Weights of a small image captioner.
Model: 12.4M parameters, 32-pixel images, encoder arch mlp_mixer, encoder activation gelu, encoder patch size [4, 4], encoder layers 16, encoder width 256, decoder width 192, decoder layers 12, decoder norm layernorm, decoder activation relu.
Training: ademamix at rate 0.0006, 7400 steps, batches of 192.
Rows from block 3 of the text decoder of a small image captioner, named by matrix and row number. Rows with one number belong to one neuron. Each number is 500 + 50 x the weight over its row's rms, rounded and kept within 0 to 999. All counts start at 0. Numbers have three digits each.
After each neuron's rows are labels from the 100 texts, of 14976, where the neuron reaches its highest value: "fires on" is the input token at the peak. Only what is clearly more common there than usual is listed. The data: simulated stained blood smears.
# fc1: MLP up (decoder.blocks.3.mlp.fc1.weight, 384x192), inputs 48-95
# fc2: MLP down (decoder.blocks.3.mlp.fc2.weight, 192x384, transposed), outputs 48-95

fc1.299:584543629500502404436524522511478476531433546469504398525514535503560489553480453556587550433430568488560510408446519593478455463558492442567516
fc2.299:501501503434403427516424509471577567616525525456546502504517509551509583500462400546475525455493474497570530611452485558490556533443566436500459
fires on: "small"

fc1.201:543565520457579534520500449574479462548458616511484397532548434566542490580513563495560474493522533449518473521479503448510570514490449479570493
fc2.201:510457502392606525512577469466476516422471501571519466539597469554545528513464481500548523498488511491478485529398465435479633545465518537456539
fires on: "and"

fc1.124:450500562484426449569493554472499604490513467513495471479522474490499554522544453541461540614381496443498535450618428435498523537533512493560519
fc2.124:435536587477409470459477568518456530550456602487470512523426567500501553578518449479547507419482503553515554467546509536496528540504553494565578
fires on: "lobes"; "<end>"

fc1.226:513557437461505446544446570426547483601509484450552442559468445462541516486539510562502531539414504500459556632514502420560513492527484542500441
fc2.226:503569493554517602583403465508510452529468496485496544557439539503554571453489491576528468473434522569554401501474427447595473411546543527585556
fires on: ","

fc1.106:476559598518458564416461533525552469433478565416531528443509504518505452539520455474522485579443466566553574424523479521465515535498487440533462
fc2.106:419480402455539487559468523512499406506596492520463586497428466417569490519536491556581478573514537519481455567488436466471415547453480579473509
fires on: "round"; "shaped"; "lobed"

fc1.162:462547521504484644410508523573473511427467524503494528498543476536554543580481557504504499505465406435460495435509521550470472506477467477588504
fc2.162:518581474506530575514459510518510496557473539483466511529479613425467457532527538576552514527469469553541552475469468506539351450560559511545571
fires on: "large"

fc1.20:482483488529479466584522473609605394537461449459444555416534488468457444558530564502558441498450582524500539562495460493547470524429543536476454
fc2.20:527498507514496560451464447532490481529435494478522482464481589480470520531551581549518532452540430510553576451527464448527434469516517440578527
fires on: "only"

fc1.9:552418622582488502496436474491617517473495528466496495411543510453524514431492527464514511544394524470538482488521481537519513524549381480454387
fc2.9:519559533661431539497488564575497481403505547469528600471517470493485613497459561503499536518538514471406487415447534488541575491440463531514484
fires on: "lobed"

fc1.110:489542607496492494543452528546524492533521488591510465502459439471602522510509512426465476448470587584475507550528502493431537492529531596521462
fc2.110:477489539557515511507452642623487517419450544474602570515484537490520592438434557545501503472620487487400537469463597477620591456525523480459553
fires on: "nucleus"

fc1.198:547566451491463490480434508524566521507465498364529582485463545461488476475557502503601387519377527547502496476429497564587422432444515449512432
fc2.198:482547514537483454526434390553536466551539488464420457556447589488527513556447497498501492562564440524621558433504451568641502558481524432534413
fires on: ","

fc1.224:507515413524549440467466490607498350482467546521503557460607404539521551520484591504494467479548511490493553524451577484536488529376564397509491
fc2.224:560534564560592570598470444472540476518451412516504404489474560540505467477556473504524466521516483519596499456561465485571422429568488511495473
fires on: "and"

fc1.176:524516495451490425512478480572557500537526440414485578467502493470436496520516517546534502425423580546469628503392627531573449491436552506537447
fc2.176:547538511380547441563426395435557513499523515507474415538471554480577436507475469535522589498551488560609525519473489569618531614483529484501444
fires on: "nucleus"

fc1.193:478515518514482511556415370452515502491512378512596434396492548462478544506545491539534538532431499500495524519568414436545462393503512562474426
fc2.193:511661510597485549448515521604547506377475565510469600388501498510467600534536544540504501500576513449423403435454494489556495519463461529526532
fires on: "cells"; "discs"; "ovals"

fc1.228:479578541487437492411432510528550517483470512440557500451551456558582449497415496497563391555444516496521486493522578495531574564524465471474475
fc2.228:421569514430460422484487509517518486502572532471492502553558473464613500547445386565489527563492574454615465523432485565537551547552502449480437
fires on: "lobed"; "round"; "shaped"

fc1.103:567514493518445529479411535565535462533406553352576445530482434469521453490558565543550527517402516502541577508494533443453532502465521485523469
fc2.103:481507430403481535520360447490544528499514512459526510482483502390496455538518534590488487561517480565568566539463479517592485564356539478518519
fires on: "kidney"; "two"

fc1.144:533469491518533494537454458474512465516497407476552455513572497592523504471480444470434470481509438537498531558496498438575538446462498522491358
fc2.144:483594465476490596512381469437559485511522515482552475509441460440507471470537460527532462565445466507490453589503501499510476444559523558478531
fires on: "discs"; "cells"; "teardrops"; "ovals"

fc1.367:509497426468507494512452508687477400448378515507515505559634513514545452492434594463579416431498545473497563575461523459514519491422481432487474
fc2.367:469504446519565602506579489530497504389444497503584577501609451562510515496513592497485488495530492457398521524399572435437553493445481513480466
fires on: "and"

fc1.311:519501522472486535512461557544574471556507573449528389545506438489615417475495487534574562569371597488516528469529539501556522549555493538585516
fc2.311:540538521495435407571550470489515620559564522436553479569441532516493566599482534589475530351532503519542489498485515466439471512431564519493447
fires on: "dark"

fc1.7:494528534468466440588445488538557418604541545418569480514532480576452502494469439558500524442452559547620488471504509443494541465524505467562458
fc2.7:449553542558556419435432512539516404457561453405484533611433490495611439489420429473545464559558542499530506417484507504593471552566517499498420
fires on: "dark"

fc1.166:521547506470527518527519446482589449356542433566506465429517443576586525539453435478482534562485549567520513491543534463518483470528519570579499
fc2.166:544540529487584520459459438438501503379458435574414456418508509506458404533562521464576544578483557517549566457568455485544402563536466536474501
fires on: "-"

fc1.307:543417483528504511370468531457457469414461469440521528407526554511475542432471476484431537511454442537513504428574480499484439496538437510634475
fc2.307:504558522476445542484483453483407467441554557462442549526451526460456409521459492527580466517469550551525558547489609517535448543517501528492469
fires on: "shaped"

fc1.375:516459529552510428566502449552584396512505526479464553456572436510506459473465502448495400401434532496559513464481552589570514437362533531466415
fc2.375:566592502530529505511507477554597448439502551438501488564463564436514537541472583528459524476589440492573471465521475527569482556513461482448533
fires on: "round"; "shaped"

fc1.178:531536634454482477515489536433458533472540466567447422481486520550495502499565370555475538504478490533501524500517467550427500460577516409605547
fc2.178:441513554504518556525509522474481528398440529548479479511583490536521430517471464448537498548548478533500553498542453469517587601509494583474527
fires on: "lobes"

fc1.380:538493634549419488455461543559495484466431506523488441490527570443481521531501568485569447477459582494460582531418559534434524510493567474434517
fc2.380:545481564571446483619518598470570487454501576524497549558483512478515601486450523525516512561544468481482509482466534546615518481410559529514501
fires on: "kidney"

fc1.250:521449601545483504503509533483495469478480549562402484405526458473504480527588488526470498576488474467483543539531446518383519564514485569557611
fc2.250:520554515519328473582478616489578498525494503482445469519465586475532532544425499471475535508602410541553529509556489519571601630451529461565439
fires on: "lobes"

fc1.346:465483497543491373431477440543525357497384488473485474433569491530474485594500529479536465450486482461544532480510488515523510483374460452575457
fc2.346:586441532544444467617544532525587422519552428512529577416452563552470500457513412540485496494542458523539559545517501538608463510379541546496440
fires on: "a"

fc1.294:532504457538476525512501425464553431452575495448532503338586524533454511490527524550428432501481545440532445474521575495544492547480522606442447
fc2.294:530509533544521502512496411623506437479491494423569554526533565426516500518506554548511445490528531500520521441476395465605478493504512493514449
fires on: "lobed"; "shaped"; "round"

fc1.86:454558471481466531497492488585543521500515560436599461496487441497449558555506557555542490521445418466454595441617529477537413521456541528450507
fc2.86:477544419483393496578509582509589556619529519482562484510416483460488544492525504614471483512532505506538475570570497446453458432478609529511547
fires on: "with"

fc1.134:504533561477506537504561414508611486428541413540548500424555533587494525498533467524528513416473470511543506434621599487526481475506543566564473
fc2.134:481662488404554635495504508557574475386470514531542490460481482421512503539542555494487505494537464527440432500562476447545453504500437589522560
fires on: "-"

fc1.256:437473582503562441513511498533568473502502445568419581452502335443510473409439547454427477505518512480444538582500433505444545528527514604511442
fc2.256:459466439542511416611450451452464447532546447566407493511421537452513457488582469439549452580466523520522519554522455544519559501452528437516438
fires on: "nucleus"; "<end>"

fc1.247:543529557529505463521518541502542447440459474557487465388574569543418496461514484555472532503535456472547544422501486546458498445426461575522510
fc2.247:424446503494499531602543514479484478409452501518489517592563501503594459468461507417511444505522501488447507613505432449507604534492466530469502
fires on: "lobes"

fc1.125:572358584538579440538436359443473445477525475478472434464571540552534530424523440469466565384428508518531461515553491533551497472487473587541480
fc2.125:555573484592438523481413541509546504376508520475486579435459493431452507450486529498501538511540542544493492470489517540552481560486419518487437
fires on: "small"

fc1.216:567438437518565459492447435472503518532472441459533478535502450593547459401490538438453471487481522471602524581557564435579534464492433507485430
fc2.216:477490512541519564564422448471544414526491529446579450560525474448591418450557471454512462502426510456508476613492470597577532457476444519500459
fires on: "cells"; "discs"

fc1.210:433460473551450516449537430591541502429446464517515566430593474559592501539403524523534449502522586440584473440573526479511526537489488581525485
fc2.210:512535511512532483545386459430577437494561495448514470505479512467537456464480375500533511592503473559547487516497491537635514490578479484471438
fires on: "shaped"

fc1.4:560459455456428399515447463502546446542468527450541537551564509486496438385504439496549543509416575541619529488434498569537530462449499494549428
fc2.4:568587473553474509561464506435582635523552451533434466410484523415434466487480500503475493503605445583573530518527458605519503612454474581543419
fires on: "round"

fc1.93:550538496464506580517542466463590454448455563509557528385529495561504468587479531533568495532474551444519518433550613495558486508464529586487524
fc2.93:514552482489518529420455473498586469383504421490571488474497498470546471526481539548543541586558569497641496421531420457613373566563464506559479
fires on: "-"

fc1.174:466449450530579523537472493486531484434461403550499568569592483464511493543407548519517539449545508454501444514448535469457526488531488546451530
fc2.174:405471434514538567587556570496468413503519483569520555566557462517543505504422576491504471482562465482434497550434498466425574572495473577489527
fires on: "and"

fc1.317:418528416536444435475494539506449466551517547494419534440485425445525430403554523476529456543482546500464542614455489557447567591513507420489529
fc2.317:516551459532454488582427591536607431515535495490503532518415527429525567473491556583544510582541547482515529539456502526563508532466521506511458
fires on: "nucleus"

fc1.330:518462583515538449541514441529546511470537497550490523429503442516545505474489507491386541475530596561543579499523486531446474507461507547579444
fc2.330:416478474509432551511511609512489438561568538571465582434472424479533423485523432505552466473492452564426534585550475484418482508551495554579479
fires on: "-"

fc1.57:543520471490445492434479546489465488502442562347587519525506498473539332464601577555522584531409523485484619516516606494497449569533551457461495
fc2.57:428502421459485546530434474452509601497505553453507561527506531415498511503505575551471509596521487497575539574451397484503519551477508443436523
fires on: "two"

fc1.17:519513525479491467529473485427527563577507532405565475543482533578429415447573429539558435478349488487498536502531509489555522416498510514558434
fc2.17:548504532477565558491497480429407545479504462524479527478464496482521519479600561538494459548428611449432486563537478465502535444515521566478524
fires on: "teardrops"; "discs"; "crescents"; "spheres"

fc1.257:587474455517502487520507445537480430468515554464547448462574484497422526449486504507540560541443512518545550417483511526509497432369494493501394
fc2.257:549534594457514427543591462553518527505511516486535463614499530456535543584441480538450553426500509430535456517477558540462552465445553527427516
fires on: "with"

fc1.13:557484470508460554513497421587486420450469475465519551439607540541548439454461480537477444480444537446608484425488530546519510491456494561485441
fc2.13:453560450433539467519494448515594544466578556444524528518462548448509471536482505555473530563607487521600494466485503519581403606460493473404505
fires on: "round"; "shaped"

fc1.204:473490457509506504446507495621461465484433573509510532437580516473537490462505596498559465525458553458552533498515473519527494516468556493515446
fc2.204:399500430557543580561504543504512411420454528552507534498517456465547487502501574447521502513540478464410514605479432449417570511428427533495523
fires on: "and"

fc1.12:521448515555456413445493464528481463495490486424465537422511566523418560552589521498510524437445553565555567433497509514496460539457597491584511
fc2.12:603468510535560444463461465535513525518439501469446452473526574437484528500509561516459553452580473502572593454570449534549471487499454450546448
fires on: "a"

fc1.160:529439480477570470539494454533492490491435520583453524506553501533535545501448533502545579391491552467521475482393545522487465411422491479507450
fc2.160:452404441457432339493497512510494459605588483453419510525397539441547428458504484553529518525504506557484594510503509585510453560461536474504430
fires on: "and"; "spiky"

fc1.158:485510475545533431565553471486535420613474490393505599501556482533473517492493626488533390395548589506532550564422531488526473507481569457429481
fc2.158:535539442451515492522393436494586527507460476441453467480481573443492506612519566539502530604548463497592566516485485525600417576400516425478528
fires on: "only"

fc1.133:491428423591458476470517529550535384557492519401501594546524499513476501509530513488526458462525587449495578582430525518552474541460560445485523
fc2.133:515519421537515546592481446497585505555442547508464493482499557471463597486521605541454508494492426490541535536490463448563486445436533387573566
fires on: "only"

fc1.22:492430474542506479439513551584469474536505505540390518491550543522513578529519427504444542454449478442514544474584400549491414496425500433632571
fc2.22:566625477535563579546533484465456551505454466577486454500473558541457484555506521552517483512516473566512475438544490479461494501550514495515566
fires on: "lobes"

fc1.149:490501575501557534574501497500534446505471553581496417501562361597601483462415462502512464567468519465547445536449477507473621416527461549489411
fc2.149:532603567504457419516518516471600540596548504500527442522489462567507534516458384496461548460464478435589465508471521577497530491530540460451454
fires on: "cell"

fc1.233:522458493532462437516412443559521426594504473393513512380539576496395501496561566538495502439447509496527598525470536495501401466471544447438513
fc2.233:569518483595464566497505388526423497474452514445572493478571507520487489459537540506477489519479463386526512484454581529509539499471511402437421
fires on: "a"

fc1.269:462466601474513481547492517471613466533517550437590439523496517546501492440496452521449576473380503474541595432574500461514480441515545519492481
fc2.269:516501553475481386502563519556556434517540531458475494574433563503498550532423463474475524421547512508542511523534559548565537474456509470487471
fires on: "orange"; "dark"

fc1.262:519523486485575452516492471445527533557508508459572482510549450607516438437462404476476458524408498547521523550546545433592592438452522485528380
fc2.262:494503560528583608540449427440455463447467471521538425506485487499558446468555449435525451553441545462476461582540459484513528429522479567448482
fires on: "cells"

fc1.10:533527406464435436463403470495505462439356451452531466490555495456488424530489593460569522492454502517489588499574440499479482451472479495573426
fc2.10:508428478485579562551447512442465478427456471528562515517615422451599406428549483465506480471467505452405503631514501458470573470468447541457485
fires on: "kidney"

fc1.100:429460525486517497628502477545548458606492635521524525500514428486490544493466498556516486526494534482553460520482418471492489488452478547583479
fc2.100:387513511483396416443499643540537440639589554462490515578456547410546543510408487537446556415630477513522535470517511539524548561509506431519411
fires on: "orange"

fc1.175:549481525470573469536420436471508472543480488504522485483572369601532440476486485456476538499366553532529522547534476479539535461458472470543406
fc2.175:513492543483524551556463477413518541494514488510570387504468469522549477441571436464500509527503501497492473575600493465534513463548474580444480
fires on: "discs"; "cells"

fc1.379:527445487430572479573520448565514352431442468520566482469574498480438429459527503475432532461471486494565620461434554585483479510407492497448527
fc2.379:516491502463427510522539537539524546544544568467478502552393524470492500472559552522500556424498475480412528543484564502480503552480501587566502
fires on: "with"

fc1.47:534509525545482448431503513595560404539496493465412493469590492542484551546516550462486489524522552476552545539412496562506462539388557456563496
fc2.47:544472499560547519614449407461519452565527477457478474512535501522498404422535480471491468466522460524544549539491522544571534480491462478493439
fires on: "a"

fc1.184:426614510402431495517510502587523558566566511469528438425449510533463504598493503593509527509350492496477495495493385553515377393483494516586434
fc2.184:541527481583512588541433477539568402483417472463559445555529511525520559438499580480487539531540480420554495491490504478575484446540490437445472
fires on: ","

fc1.328:546514514533459390397452508458613491531503429433528526515508443431500467381493584450583513509419542503502584540523515519560471463471547490480415
fc2.328:576581533460457459542448483495605590536519523473497534517485482461484617542476439567496493504459515462548415541457506509481549459468550508490519
fires on: "<end>"

fc1.46:461563477442481493569517434529596466416469446553507527368522485521525508518494529573542475442503505493522500467507594468563452506461521527495485
fc2.46:453568497376525496444460472490514502397531523484509458522507509473469390570529430503530581544527427498447541557567575500492535538472499551508509
fires on: "-"

fc1.349:487521539526511555505465465605503504513528455441436536455502506518524534474468496517595453496483522563584476440440486508477431482453554490576451
fc2.349:577570504521568520518482415515480475528539421526488480456441534505509516533508544596549520592569520556606466398489526461555390502562558523483521
fires on: "large"

fc1.313:495544506559518468480472452623565452473484450470471505495509467470449456571558611528491490456504543561529609543529567444472423554442584497516570
fc2.313:445453432389518577476503531518441453449462535531605501495537480507532470469559548593539547437510479473407521580539574435454518464492491592525571
fires on: "kidney"

fc1.168:435500469457542517379497436555553459503520514471536539435496490555527460471609515503520383484475429537526483500575472481529527452468514477561439
fc2.168:476639496582502559517523484550482508415520556527478612471408468447518460515536574485473428538444472499442466534510568573472476403512485562498533
fires on: "kidney"; "band"

fc1.368:506489570564463499541467467516527426520546571413540405600573507573494524549549435506527500508489511438565465503430413462481459492534580443504459
fc2.368:452476470531485519521519540507494444464462596526623522551614415541554565436468493515463528454487497349506441523389525480423620549462452462424428
fires on: "cell"

fc1.170:514496435500436471485503485576551378471442520447490563447538570518433504496513616508500505385450571507547595479505542553485467505376496555512518
fc2.170:574559522562579479525483413544535439502548467480427469523507560488492489563469473470544524491619398530603536449488466505590453555534520469479456
fires on: "a"

fc1.338:447470520492546427458490456537458492488458521530471492416553311549499494471465490446440503564467472488507588503522468506433503484453509470543425
fc2.338:488471435419404514526448491477585439428494557478562483505468557427539508472547516587505530533532509531523543614492504596614538557380479570549424
fires on: "cells"

fc1.337:505548685485504577433469508569538476472508484506491519478502495492553464426439471479591404565489491553494443465451441496429498486563501514587478
fc2.337:558570551437512533464513517533548494552489476543575449502553470580560568493436433546492545450540462453589463448418544456446541453580549437444491
fires on: "lobed"; "large"

fc1.59:401465455521474479458473481475527515517515474383537511535492525458514520525548555503527522513426458567502607512574473431563472522465515487533483
fc2.59:437615505470408473408464596546539474527510577464587476489481515482487540511524496638474592450509498441502522468515514477520520498500529500578510
fires on: "kidney"

fc1.66:462501512527453315505454505457548469594551464471561488419520514545495528513519465537483522579419589486569538423521465488572515457502528413556430
fc2.66:561538621481519441449472455452487573523474421443485434502453570421568494531499499576516557497540590527559502465600412494523423498561493560509501
fires on: "dark"

fc1.120:476534456532453498434476507606561468438449500408510538410518449444473489535571644516527514523444594534518604510518530440479461563427555500517449
fc2.120:569559474539584544473465443547546491491460533469505477497519581460468524514527577549505547536539459535591533425540470522610433444482481433506512
fires on: "kidney"

fc1.370:498491532487446504568500445505535455465558521448493535564577564587477470467517467583573408527472558465601445515481420389486554423532579471477441
fc2.370:413487432478479555449526517653451440524565541536515545548429457489609465530472536501484483483512477536472478423484561545479545547523460571545448
fires on: "lobed"; "round"

fc1.195:542428471526530534436485457523509439423400613469523491526605498574488501443459534431560502543450513480577543426486525565522592521449499493503476
fc2.195:455532509429574526531506550482563558458483539463477469556551521438538544549479579564480493516572549488566503461517467383479493560462508571440519
fires on: "round"

fc1.169:519516480467543422494519451531524542627569524461543516447500535572459486488494526549458470530456572435555473476496417401554499414425507502453442
fc2.169:409512463543458474532468519527538385514526545504460508561430445444596442494436459392551497537506483514485533519557524564562565580458435562489459
fires on: "a"

fc1.197:495584519483526519565499524514625528511462516522474470429573513490556497522515463530574509474478494469528478520483510526605511450455493457457444
fc2.197:399612582465424516463467550547532618565449550450530508462453537420501552536482478582508519554502531441544551494528484451566430488490502489478512
fires on: "teardrops"; "spheres"; "cells"

fc1.365:481505562493495504496526488623478449445542476509407521502480433494575435466507548475512486498506549490476541553440447468481428516527530536565491
fc2.365:443413521513403460524545554501476530552471513509457520483462502499485482474528490489510524456495505494388590550545523413483554568472550489577484
fires on: "nucleus"

fc1.206:484510545574506385524462469505545422585436478493481452442563503564546581573530486502511490429420589470639551433554501526505520538475521462538483
fc2.206:517467475469471448555454509467614530517419473481525423509487581488608565438492480612477608533588531478571556553528455513594475502536512515559456
fires on: "dark"; "a"

fc1.76:557430515504469510453520514524580488520427534504481498504557520576449539415514486525405555434440625449560480486510454530452454455487480545485541
fc2.76:457498463486542489546431474474508422503482471480571456537504512488617482452490503582558519562548553485637471497494486425569517528627498502435445
fires on: "cell"

fc1.286:467505390446497537470429445582480459502402602444545491554560438528584457472514615498566485514400553405560538534457580455526535487474493447476474
fc2.286:535476443462490490536485431483442479566524496524603461562525466586556524451483496580522520430522488408573457554397566516431601535511517497472466
fires on: "two"

fc1.281:573490479492447505509435437497501469535508564470473449564572476594525477430445439471495436540388535503558491540532508528613588424466438486532380
fc2.281:463533479508565570523399458410466510474511478486540488541506491446562458494538465501563467535466519502527464535510418476498486503620469493476475
fires on: "teardrops"; "spheres"; "discs"

fc1.359:379443486517572475499486441623534417532515523506457579474531439415501482511561524455516422482480464521553543490447499463493491450432577514467467
fc2.359:572557476559502467563561506582556470607562520501437493546464464486507490496420508437425523439597415493521496567466559601516578538444490449493454
fires on: "only"; "grains"

fc1.369:556521563456487435491435493523518466525500510484561437528492540566594553475509465582506515483415576534579476416518502472529483448514550516608496
fc2.369:488551464540424489459505562578473541590563540467458539508380521492507541524512549549508525421562472565477513522561541500492446450543485546601509
fires on: "orange"

fc1.97:475507471483589504502534451536633472412474517523463618414587487522491560564475545408536400469539491439552490425440534556552486480354560498473469
fc2.97:527630541411547537479475407446540482402486456476514445521421488459488411559566448448560461578465490567507477516527510467546420468520542523483555
fires on: "and"

fc1.376:414591431496432465486469590531589574527492515424519480505434485417450488508539582538468537459427466485429559547542496492487526559494532495457497
fc2.376:481479530521519553580529411433478482458455438490485456553536497508571469499517451411543509541396560449499420525529487469522568510447485551458469
fires on: "<end>"

fc1.324:544499465542465452529440537536495553506441555550456531471548476490536529381539525460461464566438524475527532539522418504488538411424536532490466
fc2.324:468515523528416493458527568541466584579424568496562476504431483524473604512452492535463555451480440432511527504551543403457615440478490465509502
fires on: "lobes"

fc1.71:465573591494449454565458556495588483588541577523467523482496418444504469507537467462513481590454535568545537539435378538483541489462588495558463
fc2.71:491470483479539540538534526528443532411405533537507543500566501512511562509485573512469536501573475446474527541507499445524629502459465494473512
fires on: "nucleus"

fc1.243:545515390474548467539488460469452511589468593470503480513540486545471488522501474567549513515408509539550512534428515486525550350461463478544351
fc2.243:542517503421558483434468463432433519501543445469479504498448530406536462511494493589535580536511589541543517467532430480515418526567484572488467
fires on: "cells"

fc1.360:556562548456536526447476506582435453455454611485457510473558475529578456456517578500465507483463438468530530503475499612432475464460404490576508
fc2.360:510530423539510610434539491518432563533434610513559529490452501491469558493527535532479518539437452473517422530524500485514548435519505436477570
fires on: "with"; "<end>"

fc1.104:444434497480542487525464501512540478518444588487489485458525403569566548445439493469398467537408551415544525612554413485562493454411450486510408
fc2.104:540536544469358419492481527491563528464527442500552478470446457584470447581477414511549582526508488508532521492503571484492515551462616572474451
fires on: "cells"

fc1.128:422480556527606455522540439559535436475571556504496581520501445462514466476466479451510459576493488518554492442483433516469434467477542584513394
fc2.128:477439429458480403600505489508497410513600547526423511568437486435572440499519486440516498451491514508445513615486555612515589530386478521512412
fires on: "with"

fc1.11:478515614512446484538503476509498551523546415469486549472475499496546479522520486554582463525440525551544437433487437450494464437525604518528443
fc2.11:498448425457508569445523537492433500529455554502518541487597518613531536453445533558468580398544505481487541562473487484412573545517469572532526
fires on: "-"

fc1.96:502486488544458466433472462581563366521526531414448582426553548557446528567538526482518443443465540519512539456459509517521444556435532396547486
fc2.96:606598570540525514538428410501613479491445449488491417459498558549498495523524486520506522587558445491621515446490503551627457503509540425464462
fires on: "a"